config.toml
arch = "jasper"
model = "multi-label audio tagger"
dataset = "synthesised sound scenes: up to three everyday sounds over a background"
train_examples = 26041
gain_aug_db = 6
time_shift_ms = 100
n_mels = 80
hop_length = 160
input = "log_mel"
spec_augment = false
win_length = 400
norm = "batchnorm"
activation = "hardswish"
channel_attention = "se"
drop_path = 0.2
depths = [3, 3, 3, 3]
kernel_size = 7
stem = "single"
widths = [96, 112, 144, 176]
num_labels = 61
init = "kaiming_normal"
residual_init = "none"
optimizer = "soap"
beta2 = 0.95
lr = 0.0021
beta1 = 0.9
shampoo_beta = 0.95
eps = 1e-08
precondition_frequency = 25
max_precond_dim = 1024
merge_dims = true
one_sided = false
adamw_lr_other_params = 0.00083
steps = 10100
batch_size = 384
epochs = 148.9
lr_schedule = "wsd"
decay_fraction = 0.2
final_lr_fraction = 0.05
warmup_steps = 1010
weight_decay = 0.2
adamw_weight_decay_other_params = 0.01
Rows from block 5 of a small multi-label audio tagger, named by matrix and row number. Rows with one number belong to one channel. Each number is 50 + 12 x the weight over its row's rms, rounded and kept within 0 to 99. All counts start at 0.
After each channel's rows are labels from the 100 clips, of 14848, where the channel reaches its highest value: "top examples" is what is common among them. Only what is clearly more common there than usual is listed. The data: synthesised sound scenes: up to three everyday sounds over a background. In brackets: how many of the 100.
# convs0: first width-7 conv (model.blocks.5.convs.0.weight, 112x112x7, each kernel summed), inputs 0-111
# convs1: second width-7 conv (model.blocks.5.convs.1.weight, 112x112x7, transposed, each kernel summed), outputs 0-111

convs0.13:55 57 49 58 79 66 51 57 62 46 43 48 51 55 42 70 49 50 57 45 49 52 30 51 36 58 39 44 55 45 68 43 39 67 47 57 47 46 41 43 40 43 63 60 35 56 32 40 43 69 35 53 49 48 55 40 52 45 40 34 34 71 57 67 68 63 70 64 41 80 30 45 76 40 55 41 46 50 37 69 35 72 31 54 46 73 38 43 59 45 49 38 47 74 69 59 34 41 41 30 46 44 44 50 44 37 52 36 52 62 32 62
convs1.13:60 40 52 43 30 51 49 49 51 37 50 48 45 78 42 43 41 45 37 45 66 52 42 39 60 28 43 33 51 65 37 39 40 27 57 60 58 42 50 54 54 37 35 55 46 28 28 60 80 55 61 37 33 38 40 54 45 50 44 64 43 41 58 44 56 70 33 42 47 57 30 52 41 32 39 35 44 28 67 50 53 68 56 59 51 48 41 42 43 58 53 51 34 39 73 35 70 65 45 58 48 19 56 48 42 51 62 35 68 43 39 41
top examples: background: none (56); glass breaking (25)

convs0.92:55 59 38 46 41 69 78 39 59 55 54 52 61 58 35 41 59 66 44 46 57 47 55 55 60 46 60 45 47 47 56 45 48 44 50 24 64 39 61 45 54 56 50 39 55 64 54 74 49 30 35 41 36 48 65 48 50 42 26 48 43 57 42 43 29 45 36 55 56 51 29 44 51 65 29 63 34 48 63 75 55 66 46 46 48 48 41 49 48 35 63 23 16 51 41 41 44 72 58 70 39 47 59 45 62 31 65 53 44 64 37 73
convs1.92:71 54 66 47 52 47 65 65 45 59 58 65 56 40 48 65 40 30 39 48 53 47 58 45 83 39 41 67 58 65 43 31 34 49 34 46 58 51 39 54 54 35 35 55 84 37 62 52 52 46 45 53 83 58 55 62 60 48 26 52 52 48 71 59 28 49 57 50 51 48 43 51 52 38 60 52 34 37 55 37 38 42 61 56 63 47 43 50 33 33 40 47 44 47 36 44 48 62 50 41 42 63 40 52 47 72 42 51 31 70 74 30
top examples: laser zap (44)

convs0.81:48 39 59 59 46 63 53 52 35 32 05 61 60 58 51 46 25 62 59 30 49 48 57 48 47 56 58 51 39 46 57 53 47 76 29 37 63 56 71 39 35 48 37 60 59 41 46 34 32 40 47 53 56 33 63 46 66 43 54 50 48 36 59 26 61 58 48 49 51 44 30 38 55 49 59 59 50 53 42 52 68 61 48 78 57 38 58 53 54 41 58 51 60 44 55 54 73 32 66 65 37 47 47 65 30 49 61 52 52 65 39 70
convs1.81:55 42 66 58 49 49 62 64 36 55 35 38 37 43 36 42 64 71 51 58 49 46 24 48 48 60 67 64 59 65 31 41 54 70 44 49 47 42 44 45 54 77 48 52 34 53 30 50 26 61 43 49 44 17 37 38 33 55 46 37 53 43 55 52 46 42 46 61 39 44 35 55 40 29 61 48 47 44 54 52 72 62 36 28 44 48 50 39 32 41 36 54 43 32 50 56 40 45 44 39 35 52 53 51 16 32 71 47 50 64 36 49
top examples: laser zap (79); first sound: laser zap (51)

convs0.76:46 59 51 40 36 42 58 65 82 42 53 75 59 42 51 54 28 51 49 45 61 66 45 32 60 72 43 49 50 32 35 54 53 48 43 59 45 46 43 34 48 66 76 53 42 50 55 41 52 42 36 55 42 04 56 37 30 55 41 45 37 66 36 56 50 44 67 49 65 62 58 40 47 63 51 43 56 38 57 28 51 52 44 44 49 61 24 45 45 50 52 40 33 44 43 43 72 64 25 39 33 60 47 48 50 43 50 39 49 33 39 57
convs1.76:66 31 48 35 42 53 41 54 58 40 52 85 46 58 55 57 47 70 52 40 68 56 46 66 44 57 43 45 64 48 34 44 43 50 48 45 53 63 41 41 52 67 54 42 59 40 39 54 57 60 36 56 28 19 64 59 48 48 48 57 61 61 45 16 35 34 41 42 48 39 50 56 39 50 45 53 49 63 40 57 73 59 50 59 44 68 83 57 68 65 48 48 56 33 40 42 48 36 60 71 78 48 59 48 56 67 54 28 53 54 38 49
top examples: electric buzz (55)

convs0.106:59 43 42 43 44 73 63 36 19 47 26 43 47 60 46 40 76 51 56 59 57 34 38 49 42 30 27 55 50 53 55 55 33 50 35 46 43 62 48 46 45 47 58 58 63 45 51 58 53 18 50 47 44 70 46 55 47 57 56 73 32 57 54 35 61 32 67 38 26 27 46 50 56 48 31 26 55 43 62 59 54 48 49 45 56 57 63 40 47 53 58 54 53 51 61 59 54 45 39 63 73 35 63 54 36 30 71 70 45 54 46 34
convs1.106:46 39 56 58 45 41 43 60 45 41 36 69 39 67 52 41 36 83 58 62 42 42 48 40 40 51 57 38 27 54 46 53 65 48 49 52 44 49 40 57 45 50 39 60 52 54 43 39 49 48 44 70 52 43 56 20 42 49 52 19 40 50 62 48 43 41 44 70 62 60 52 29 48 33 60 18 66 44 34 39 52 40 39 44 67 53 50 51 32 64 62 29 54 40 29 47 39 48 58 41 31 65 38 46 61 41 85 44 50 52 43 35
top examples: laser zap (42); doorbell (37); first sound: laser zap (28)

convs0.22:38 50 37 60 49 61 49 59 55 52 46 41 58 42 55 57 46 44 72 47 48 38 47 30 22 65 41 59 29 27 59 63 29 55 42 35 54 57 57 21 37 36 68 36 50 58 22 66 50 43 59 47 40 51 43 55 42 44 39 55 51 61 64 39 44 71 31 55 54 29 13 45 51 43 25 74 47 67 35 50 56 45 43 45 59 73 52 43 36 45 66 51 55 51 46 46 43 53 52 44 44 49 56 45 56 37 46 47 67 40 33 57
convs1.22:55 41 57 71 38 33 77 47 42 60 55 69 41 55 40 37 43 57 39 44 47 34 62 80 57 58 68 38 90 72 41 49 38 55 59 66 37 48 63 35 43 53 52 55 52 54 68 38 63 47 48 51 41 51 43 42 69 51 44 63 28 51 42 73 52 63 45 63 45 51 46 69 53 47 47 58 56 45 32 50 64 34 68 44 57 49 43 69 65 49 45 51 42 43 44 62 60 57 47 53 75 58 68 42 73 49 56 37 37 42 40 53
top examples: glass breaking (97); first sound: glass breaking (45)

convs0.16:55 69 48 51 41 48 60 61 58 50 44 34 26 46 49 43 64 29 58 56 56 52 63 34 44 43 47 65 65 44 35 54 76 64 54 41 54 65 23 63 42 58 47 38 50 33 71 30 26 44 38 45 45 47 60 56 47 34 74 39 66 68 43 65 43 35 41 55 37 59 51 55 54 52 41 51 51 38 28 34 45 56 41 70 53 66 51 45 34 66 59 58 47 52 40 64 39 46 42 51 54 27 56 44 35 32 71 60 39 68 51 36
convs1.16:44 61 54 47 62 57 67 42 52 55 38 47 44 36 60 39 45 64 73 34 30 48 56 25 46 44 57 56 55 47 73 45 62 44 49 67 46 40 19 37 68 50 42 57 59 51 44 47 55 58 57 57 61 64 37 28 42 47 39 34 57 55 60 70 47 35 34 36 41 29 35 64 42 56 51 49 39 49 39 46 53 66 29 71 59 59 61 58 39 39 40 26 66 49 61 41 64 58 57 50 43 50 55 50 49 87 57 66 52 63 45 34
top examples: laser zap (51); first sound: laser zap (29); glass breaking (27)

convs0.39:47 62 47 47 48 74 48 65 82 42 33 57 47 40 71 54 36 55 52 53 51 56 54 60 54 61 45 54 50 49 52 65 63 38 43 25 54 39 52 44 63 28 47 42 49 51 54 44 66 62 65 60 43 51 12 23 54 51 50 59 38 50 44 62 32 79 31 44 64 47 43 16 56 65 49 57 50 37 67 52 53 54 72 35 46 64 44 52 59 57 58 28 62 48 57 51 53 42 47 44 38 44 60 52 45 49 52 54 26 55 51 67
convs1.39:89 44 53 52 28 48 46 52 76 45 39 60 50 45 56 61 42 67 44 55 45 73 54 68 61 59 54 66 27 44 64 62 68 50 34 68 51 44 44 67 38 52 41 55 60 62 53 59 67 60 61 39 44 51 85 31 34 56 54 68 55 47 30 59 46 54 39 67 39 62 61 37 47 35 69 38 46 54 52 56 67 60 36 44 35 55 44 37 54 56 49 51 59 43 38 60 40 31 68 52 43 69 63 55 55 53 65 44 55 56 48 56
top examples: bird chirping (75); first sound: bird chirping (45)

convs0.61:46 58 35 57 46 18 54 25 67 48 62 71 69 39 51 42 59 41 39 55 55 52 54 26 40 66 41 54 44 39 41 42 50 65 54 53 37 41 47 40 50 60 46 49 58 40 41 50 21 33 53 37 37 30 64 31 43 56 50 46 50 40 25 64 64 70 52 71 38 47 65 61 57 59 29 48 26 46 54 60 61 48 54 57 47 27 60 46 47 68 54 42 39 46 58 49 45 59 42 45 44 41 52 62 49 27 41 17 54 46 58 46
convs1.61:54 68 43 47 50 61 39 44 60 37 58 57 51 47 65 51 50 42 53 54 32 53 54 20 42 53 32 51 45 56 62 69 44 60 51 52 52 48 47 52 53 37 49 65 38 73 49 57 31 34 55 54 70 80 47 67 51 67 51 56 49 48 31 55 58 52 44 50 24 51 64 54 46 59 50 59 50 55 50 58 48 59 47 41 75 24 69 68 31 52 55 52 72 43 52 51 81 56 45 63 48 45 52 44 46 89 51 37 37 42 57 26
top examples: electric buzz (36); vacuum cleaner (28)

convs0.31:61 52 46 54 48 55 73 51 58 58 39 40 57 46 52 39 49 46 67 29 38 62 45 42 52 52 53 61 62 38 61 55 20 50 71 52 58 39 58 48 45 50 61 52 60 62 45 52 55 55 43 56 52 71 63 62 55 45 49 42 65 17 50 39 27 16 45 45 30 53 44 49 61 61 46 67 42 49 48 31 26 53 49 53 46 25 51 56 43 60 55 62 45 41 58 24 66 46 44 66 68 73 47 34 40 47 40 61 53 19 38 45
convs1.31:37 55 67 48 42 48 45 65 29 59 38 40 52 58 46 51 67 58 61 53 46 56 53 54 49 49 69 53 60 52 21 52 29 38 49 54 66 68 40 53 52 61 30 50 43 60 54 29 46 47 43 59 60 36 45 46 52 46 47 64 33 45 66 49 34 31 39 58 19 45 37 40 45 54 70 53 65 49 51 44 47 64 34 57 49 51 74 45 50 48 50 35 32 08 58 46 50 33 55 58 17 36 65 50 56 53 42 54 37 37 49 58
top examples: electric buzz (30); glass breaking (26)

convs0.6:49 42 68 28 44 31 43 52 69 50 77 52 66 39 53 51 71 43 57 54 55 64 38 49 55 53 64 64 23 52 61 48 38 46 45 42 39 53 67 37 41 54 27 45 53 45 54 58 42 63 64 51 37 56 50 49 66 28 45 51 45 18 53 40 51 66 60 62 60 46 27 48 45 42 46 36 43 45 39 37 40 47 25 68 49 43 49 50 59 64 34 48 47 26 60 56 60 42 66 64 59 59 41 57 51 78 51 50 77 38 40 38
convs1.6:61 46 36 46 50 60 35 48 41 37 41 46 63 44 32 46 49 72 26 60 51 52 39 48 54 66 58 52 39 53 62 55 45 48 41 40 25 36 31 67 58 55 39 39 42 61 42 56 58 54 28 53 28 42 32 41 68 48 34 62 36 15 35 51 47 55 37 43 33 56 46 69 54 47 54 30 52 49 47 54 32 38 58 50 60 24 49 46 44 43 44 43 51 39 40 86 43 50 26 31 28 59 50 51 42 35 47 53 45 66 47 43
top examples: footsteps (49); door slam (45); first sound: footsteps (29); first sound: door slam (27)

convs0.48:46 64 42 42 44 48 36 38 61 60 63 50 42 40 52 47 34 43 54 57 57 32 38 32 46 59 44 56 49 32 41 13 39 44 40 47 57 39 36 49 45 39 59 48 65 39 50 36 46 54 38 42 57 40 40 27 60 45 36 78 36 59 31 66 53 46 49 58 34 51 45 65 46 53 30 74 57 33 40 47 67 49 40 43 58 52 46 48 59 56 49 42 40 40 16 58 24 56 37 47 23 44 45 58 35 33 66 52 28 39 49 46
convs1.48:56 64 53 60 61 50 47 68 54 49 52 58 41 57 83 46 56 53 54 48 44 45 44 30 45 47 34 50 51 44 39 33 58 42 79 60 59 47 72 52 30 60 69 46 71 44 56 57 73 33 49 47 41 73 58 63 50 44 44 74 48 44 52 50 49 47 57 50 44 46 40 80 48 40 55 58 46 42 53 39 34 37 73 63 52 62 54 45 69 41 66 70 62 53 66 62 61 72 64 50 66 35 57 76 63 54 70 60 38 53 49 44
top examples: chatter (56); text has "noise" (30)

convs0.62:59 38 63 45 38 40 89 65 52 60 55 46 25 66 58 56 28 63 48 57 45 44 59 65 58 50 43 24 26 61 45 68 41 42 53 63 74 49 58 43 46 44 51 55 54 44 37 62 54 47 33 60 66 57 56 33 60 75 63 35 33 79 58 53 45 55 39 44 72 56 26 42 41 55 47 38 53 33 48 68 31 51 47 61 43 42 40 68 48 49 61 57 58 55 43 41 47 60 35 44 38 50 44 59 59 44 63 54 39 62 40 45
convs1.62:75 43 39 63 30 50 44 47 54 51 56 45 34 52 51 41 38 26 56 41 43 60 48 47 56 55 51 64 41 65 43 45 52 44 56 70 40 64 51 69 47 51 53 52 36 62 28 25 37 71 42 55 54 51 66 54 39 39 47 55 48 37 45 43 59 50 37 84 50 68 53 48 44 35 64 49 47 28 50 49 57 50 61 36 49 40 97 62 49 55 28 46 34 36 39 41 55 45 74 69 46 44 40 35 56 43 59 60 45 64 49 48
top examples: whoosh (83); first sound: whoosh (51)

convs0.85:49 42 41 47 47 44 37 61 46 57 38 61 59 48 46 51 59 46 57 27 63 49 63 45 52 54 51 60 55 47 45 38 46 45 50 47 58 72 34 58 53 68 52 53 58 46 70 43 46 24 46 64 45 64 36 70 45 35 47 64 61 59 52 38 71 50 56 53 45 24 62 39 50 48 46 52 43 54 46 47 52 70 47 36 43 32 38 49 67 53 45 44 98 48 42 55 61 45 43 56 81 89 38 68 44 46 58 36 44 27 51 62
convs1.85:38 40 79 48 52 46 77 43 53 58 44 50 54 34 39 55 68 27 66 58 50 62 54 39 43 31 75 46 38 39 45 38 73 54 54 69 69 53 36 60 44 59 44 49 29 51 56 33 45 34 51 52 43 35 63 46 55 25 52 38 51 36 71 42 64 56 32 42 56 48 41 42 36 60 43 54 55 42 68 57 63 51 55 26 48 45 47 48 38 43 83 57 38 54 45 25 49 58 56 58 36 55 33 37 54 56 42 33 47 48 61 52
top examples: footsteps (53); first sound: footsteps (29)

convs0.110:40 45 42 35 21 52 46 51 55 10 58 44 62 39 54 46 52 25 38 35 61 44 30 58 33 66 42 53 51 60 43 64 44 43 42 39 32 39 53 49 62 32 63 46 50 50 37 45 37 50 44 53 50 52 42 59 53 44 30 58 55 53 64 17 58 53 52 49 43 47 43 31 60 35 50 46 38 48 67 30 23 34 41 52 35 47 33 36 49 43 25 42 39 35 56 45 23 44 55 71 46 36 62 55 57 53 43 51 50 43 49 54
convs1.110:61 84 46 38 38 54 54 56 44 41 48 67 56 52 68 50 49 37 47 95 54 40 35 69 44 46 39 64 62 42 27 55 48 54 61 70 07 48 61 48 74 48 70 57 60 61 43 51 52 48 59 44 42 35 34 47 49 61 41 54 36 38 61 65 48 49 71 39 53 47 51 61 52 52 41 51 47 52 45 63 53 51 41 62 47 51 70 64 52 41 30 41 48 44 41 60 41 66 50 47 42 63 55 49 49 37 67 61 48 71 44 54
top examples: whoosh (30)

convs0.41:60 38 48 57 29 61 71 80 41 61 35 52 50 38 51 56 48 61 47 57 41 46 62 43 56 51 60 53 56 49 39 61 35 48 54 26 31 64 72 63 20 51 58 13 58 59 42 62 53 61 61 50 69 54 34 57 47 49 50 33 44 54 69 64 46 51 39 68 42 65 26 70 56 36 35 75 51 40 50 56 46 34 61 36 55 29 46 53 42 44 56 58 63 56 57 49 51 58 53 45 40 49 48 48 51 34 51 30 56 66 38 43
convs1.41:36 57 50 33 48 36 23 47 45 78 47 38 55 37 48 53 59 38 30 72 52 55 39 54 30 45 63 45 48 57 45 51 28 48 43 47 38 54 43 57 42 46 40 20 62 49 40 55 30 50 37 66 37 44 41 43 59 50 42 46 49 58 36 31 46 48 30 50 66 75 46 64 37 41 71 40 58 45 41 51 60 34 33 53 50 35 53 49 41 45 28 39 51 30 45 48 54 30 79 35 41 47 54 27 34 50 57 46 36 54 40 62
top examples: glass breaking (41)

convs0.57:66 43 34 54 42 42 42 61 60 34 44 46 58 46 39 51 62 37 46 61 28 53 44 41 43 37 71 47 51 31 37 51 67 49 69 34 47 34 40 43 61 48 28 42 52 68 52 30 22 50 54 51 41 34 45 43 40 42 54 62 69 48 41 45 48 45 60 52 41 47 34 93 57 54 27 54 54 60 52 56 29 52 21 39 69 41 61 50 63 49 48 49 54 63 58 39 36 54 39 54 32 64 46 77 43 51 50 55 42 31 55 48
convs1.57:36 29 48 39 34 43 53 46 74 60 44 42 43 79 57 29 42 37 64 42 57 68 61 59 52 32 33 60 53 48 34 47 64 35 37 43 51 43 46 54 41 28 51 61 63 45 43 28 50 44 40 52 54 53 57 47 44 64 61 51 41 43 43 43 45 51 23 39 51 50 42 40 52 35 87 34 51 50 51 31 59 49 52 46 47 54 48 24 40 46 56 43 70 32 37 36 81 69 54 65 48 58 42 57 44 41 45 60 37 49 62 37
top examples: whoosh (91); first sound: whoosh (74)

convs0.88:55 39 38 36 37 48 27 50 65 41 07 42 42 36 47 55 48 48 69 58 52 49 51 59 63 49 46 35 49 57 50 49 46 59 67 48 42 60 53 60 58 40 41 42 48 44 29 53 45 50 51 36 43 54 59 57 57 53 55 26 39 27 58 37 58 28 33 34 57 55 19 45 44 32 53 34 54 30 55 29 49 37 58 44 61 42 45 57 42 61 62 45 51 44 55 39 50 50 44 47 57 29 28 42 12 45 61 67 42 38 63 57
convs1.88:26 79 68 43 50 31 43 49 56 52 44 43 49 61 52 66 50 69 54 57 50 53 44 30 45 74 68 65 39 50 58 45 48 58 37 26 26 58 48 52 47 61 58 56 43 54 50 49 43 46 50 64 68 51 47 58 28 57 75 61 56 39 73 43 27 53 43 59 39 56 53 49 42 48 27 35 61 59 35 63 48 64 39 49 48 85 42 40 51 74 46 46 45 51 39 45 79 35 61 54 49 46 46 52 39 48 41 53 68 49 39 61
top examples: electric buzz (37); thin (high-pass) (31)

convs0.69:47 55 47 36 32 48 51 49 50 21 63 47 58 39 71 36 32 21 36 26 54 54 62 42 26 47 34 47 46 42 35 48 60 46 56 51 50 33 34 43 51 70 62 63 48 36 58 45 41 42 67 50 49 64 47 39 41 34 50 56 40 37 55 29 40 58 66 42 42 50 47 42 59 46 50 78 51 64 60 36 50 32 57 48 39 34 50 47 30 58 38 63 46 28 30 40 50 38 53 65 66 29 42 34 61 45 35 43 33 58 55 47
convs1.69:54 54 33 51 47 71 39 58 45 41 60 55 59 50 58 54 42 47 47 46 68 43 42 48 54 54 37 38 42 73 19 71 55 57 46 45 53 75 58 42 47 49 56 49 36 43 39 56 63 51 68 56 53 51 31 60 63 37 38 56 47 35 56 62 49 55 71 49 50 57 52 48 41 45 38 42 79 89 44 50 63 43 66 47 59 51 57 57 29 49 50 43 73 48 65 64 53 80 44 55 46 51 75 33 48 49 54 53 49 40 18 63
top examples: laughter (61); first sound: laughter (29)

convs0.78:71 45 56 55 48 54 34 46 59 36 42 69 71 54 60 38 49 51 35 32 57 42 52 41 45 47 40 39 31 31 40 45 46 54 57 20 54 56 61 57 43 41 59 70 52 67 56 46 58 36 35 61 30 49 56 37 62 44 50 47 47 47 61 66 51 37 82 48 60 54 59 37 48 50 66 61 47 69 57 26 86 41 50 46 58 55 54 53 43 54 48 66 36 50 62 63 74 30 49 36 21 43 50 57 40 47 51 47 49 30 49 36
convs1.78:52 56 54 30 46 30 33 53 39 40 39 58 63 41 46 57 47 57 41 64 47 74 33 42 62 47 46 31 45 51 34 48 49 49 42 59 65 34 51 56 50 31 62 50 52 40 27 21 74 45 48 40 34 44 64 55 71 58 64 49 34 42 42 60 44 44 29 44 45 53 38 50 45 66 36 49 39 39 37 53 65 34 47 40 47 65 56 69 34 40 54 34 49 39 56 59 58 62 36 35 23 36 51 40 57 36 71 79 54 45 56 53
top examples: background: none (45)

convs0.38:78 47 60 63 87 64 48 47 36 39 30 57 34 54 55 67 34 53 47 42 40 37 49 50 56 47 48 52 18 41 36 73 60 47 58 40 43 66 29 42 60 70 48 54 39 74 52 77 31 42 53 46 50 67 39 46 41 45 46 33 62 45 39 54 59 48 39 49 56 56 55 61 56 55 63 43 48 47 42 44 46 40 47 51 46 49 40 71 43 47 51 70 55 55 71 56 70 44 43 37 74 38 40 76 51 56 63 56 55 49 45 50
convs1.38:51 42 38 57 64 61 35 43 30 79 46 22 40 70 58 35 44 57 66 50 52 31 62 53 57 49 46 57 56 22 47 58 48 33 53 69 58 59 51 70 37 60 48 55 36 30 34 44 65 59 65 56 84 33 55 38 42 54 29 54 67 53 47 43 55 47 30 42 41 33 57 53 40 43 60 56 45 35 49 70 43 39 40 45 48 27 32 22 56 48 42 42 52 46 58 33 46 54 49 48 37 45 55 50 48 51 29 41 48 47 44 54
top examples: whoosh (26)

convs0.74:91 52 61 39 55 42 63 25 60 42 59 60 35 34 32 65 47 60 51 36 53 49 39 56 53 37 47 32 76 60 52 60 37 64 66 37 46 40 51 47 44 58 56 61 52 36 52 43 50 44 19 52 54 40 00 47 50 46 57 55 47 53 61 70 54 65 61 44 53 60 34 30 49 59 45 44 43 53 54 33 48 54 55 41 44 52 51 57 56 57 51 63 27 48 47 40 43 48 64 40 52 43 39 51 43 63 56 50 48 57 46 36
convs1.74:00 50 52 52 36 57 54 49 43 38 47 56 47 64 49 37 51 43 52 46 48 51 42 44 49 47 52 64 42 34 58 40 50 51 56 52 50 67 57 59 40 74 41 37 39 50 51 50 47 50 60 51 47 61 00 68 52 54 48 57 44 47 34 52 50 47 52 76 47 42 49 28 46 59 43 57 52 34 48 63 56 50 49 52 62 44 45 62 41 47 51 49 43 52 41 37 59 50 55 43 48 49 58 46 50 63 57 37 31 64 37 53
top examples: laser zap (67); reverberation (63); text has "reverberant" (63); first sound: laser zap (38)

convs0.93:58 57 53 54 58 49 13 45 61 72 61 42 69 49 38 43 44 39 45 55 52 35 48 63 53 54 49 50 37 56 58 46 52 60 42 53 20 45 27 50 65 38 47 28 48 46 79 47 39 57 55 54 55 49 63 71 52 57 44 22 48 58 37 49 61 64 54 46 48 63 40 40 41 62 55 48 45 56 59 30 41 45 20 56 83 43 50 56 45 74 57 43 38 25 41 55 62 42 43 45 49 38 43 43 34 48 49 68 70 60 57 57
convs1.93:58 74 54 52 36 62 36 38 48 58 53 39 48 37 47 66 45 64 40 64 52 41 60 39 49 65 53 69 31 39 61 60 47 43 44 54 42 40 49 74 31 66 68 42 60 34 51 50 61 68 44 59 62 47 43 45 42 45 63 52 42 40 32 48 51 56 42 50 36 55 55 45 44 30 45 47 63 30 52 64 67 33 24 77 69 40 82 40 46 36 51 39 56 60 42 52 53 42 56 50 36 46 59 40 58 70 64 39 50 84 54 41
top examples: laser zap (98); first sound: laser zap (62)

convs0.5:44 73 42 39 77 42 71 47 54 51 62 47 46 33 79 49 47 47 36 49 45 37 48 59 44 41 48 27 35 41 64 49 55 58 53 46 43 45 63 38 39 55 42 39 48 35 45 29 34 61 33 40 45 54 44 40 53 42 40 56 49 51 53 58 49 66 71 29 33 38 49 32 41 55 66 79 56 49 47 54 48 46 53 44 40 59 23 43 57 55 34 60 54 45 16 53 55 47 43 60 76 20 58 35 67 47 47 45 58 49 39 54
convs1.5:52 51 49 35 43 41 45 35 54 50 66 49 62 69 71 44 33 50 44 41 72 59 56 43 52 43 43 54 40 64 55 50 60 44 63 34 63 52 58 70 42 53 67 34 56 38 56 39 60 52 65 41 49 32 59 51 57 56 42 52 55 50 44 46 40 42 33 51 58 43 58 59 37 59 43 74 81 59 43 64 38 39 76 58 41 55 43 47 60 27 44 58 59 65 83 58 33 55 54 39 69 31 22 52 67 64 57 46 61 30 47 65
top examples: chatter (39)

convs0.0:52 48 61 61 26 29 50 56 42 46 36 39 81 52 56 56 49 26 45 46 59 45 36 47 59 59 62 51 42 56 53 28 24 65 51 74 49 35 64 51 51 62 27 34 54 52 48 47 60 47 41 33 68 46 66 46 30 39 48 44 32 42 49 53 35 62 59 38 49 41 25 64 53 52 45 61 50 62 72 48 63 47 17 55 46 63 49 66 53 33 49 40 49 42 50 61 44 53 35 62 55 45 42 47 46 51 27 52 50 78 64 55
convs1.0:56 57 36 55 44 53 40 57 62 81 38 48 53 36 50 53 36 48 53 55 56 35 50 60 42 54 59 43 41 57 51 39 51 53 42 50 56 54 37 47 50 38 38 47 66 66 52 39 49 70 34 52 65 60 45 60 34 52 58 46 60 31 55 59 50 56 29 49 56 45 60 55 49 71 57 26 60 54 58 60 56 38 35 45 45 34 64 36 27 47 60 43 68 37 36 70 67 30 48 75 40 56 31 68 42 44 52 40 49 91 74 33
top examples: laser zap (76); first sound: laser zap (47); muffled (low-pass) (38)

convs0.18:39 54 37 51 55 51 56 57 39 71 56 62 62 39 55 79 46 46 51 44 52 63 35 71 59 35 37 40 44 53 69 52 55 45 58 79 20 48 64 56 71 42 53 59 58 50 57 26 40 40 46 58 43 40 49 27 33 36 55 55 37 64 43 63 42 53 52 37 63 25 30 49 71 65 60 55 53 41 74 49 46 46 34 49 60 43 61 47 48 45 32 39 33 44 52 36 46 45 65 42 40 68 38 36 43 46 47 45 22 59 55 52
convs1.18:57 65 38 50 56 33 40 42 47 33 53 43 56 61 65 45 53 54 38 41 46 68 18 58 70 48 31 68 54 37 40 45 36 50 69 08 63 43 44 48 49 29 43 67 49 72 29 62 65 49 56 47 44 37 57 47 50 57 42 69 35 40 49 56 34 63 32 51 34 48 49 39 35 35 39 35 46 60 66 38 69 43 41 43 55 51 56 30 56 45 56 29 53 68 48 58 50 31 36 47 48 43 52 47 38 55 64 35 44 47 51 45
top examples: background: none (47); muffled (low-pass) (41); meowing (25)

convs0.46:48 34 64 46 42 57 45 43 69 57 12 60 38 49 42 49 62 36 49 40 52 46 70 48 35 46 44 40 64 55 64 47 39 51 50 37 40 46 41 44 68 43 60 55 47 53 34 48 49 34 57 43 45 63 46 56 49 47 34 35 31 39 44 32 47 97 46 55 37 66 51 49 38 38 47 70 50 47 53 51 19 50 65 39 42 53 52 51 46 69 53 23 62 48 49 50 27 54 37 39 42 50 59 48 25 42 56 53 50 33 62 40
convs1.46:40 66 36 47 41 50 57 65 67 59 44 60 40 56 57 70 50 67 64 56 61 38 52 37 66 60 79 54 49 57 66 40 65 66 65 50 56 53 47 60 33 84 63 61 63 52 52 54 43 42 50 71 43 45 52 45 36 53 55 58 44 49 45 51 34 84 60 47 63 67 45 41 63 46 47 38 51 36 52 29 38 58 54 51 44 70 43 40 35 56 55 76 40 48 51 60 67 58 66 51 51 46 73 42 39 65 69 40 69 35 61 57
top examples: bird chirping (100); first sound: bird chirping (61)

convs0.56:45 65 44 54 49 56 58 53 62 45 43 42 49 66 60 51 59 38 44 53 56 38 50 53 43 13 30 47 53 52 53 47 48 41 48 51 65 38 61 37 63 43 51 60 67 22 47 48 49 50 72 41 42 40 50 45 50 43 53 80 43 46 51 38 59 44 63 54 69 29 51 89 54 43 29 68 76 65 54 61 47 52 57 38 59 45 76 43 47 12 52 56 68 49 63 41 49 44 57 44 51 51 61 32 49 45 44 64 44 35 46 58
convs1.56:58 59 73 58 51 55 53 39 42 39 46 26 60 59 68 84 61 49 48 39 30 40 45 37 56 53 53 44 59 60 47 49 54 46 52 57 41 66 52 31 58 49 58 44 29 47 50 56 41 40 18 43 48 52 50 33 45 31 46 36 51 40 53 45 78 50 44 45 26 63 51 35 42 58 82 48 57 50 31 67 58 58 55 57 49 59 32 28 35 52 35 47 66 35 41 56 47 46 54 48 49 36 36 52 75 60 65 41 41 42 58 29
top examples: glass breaking (58); muffled (low-pass) (44); first sound: glass breaking (33)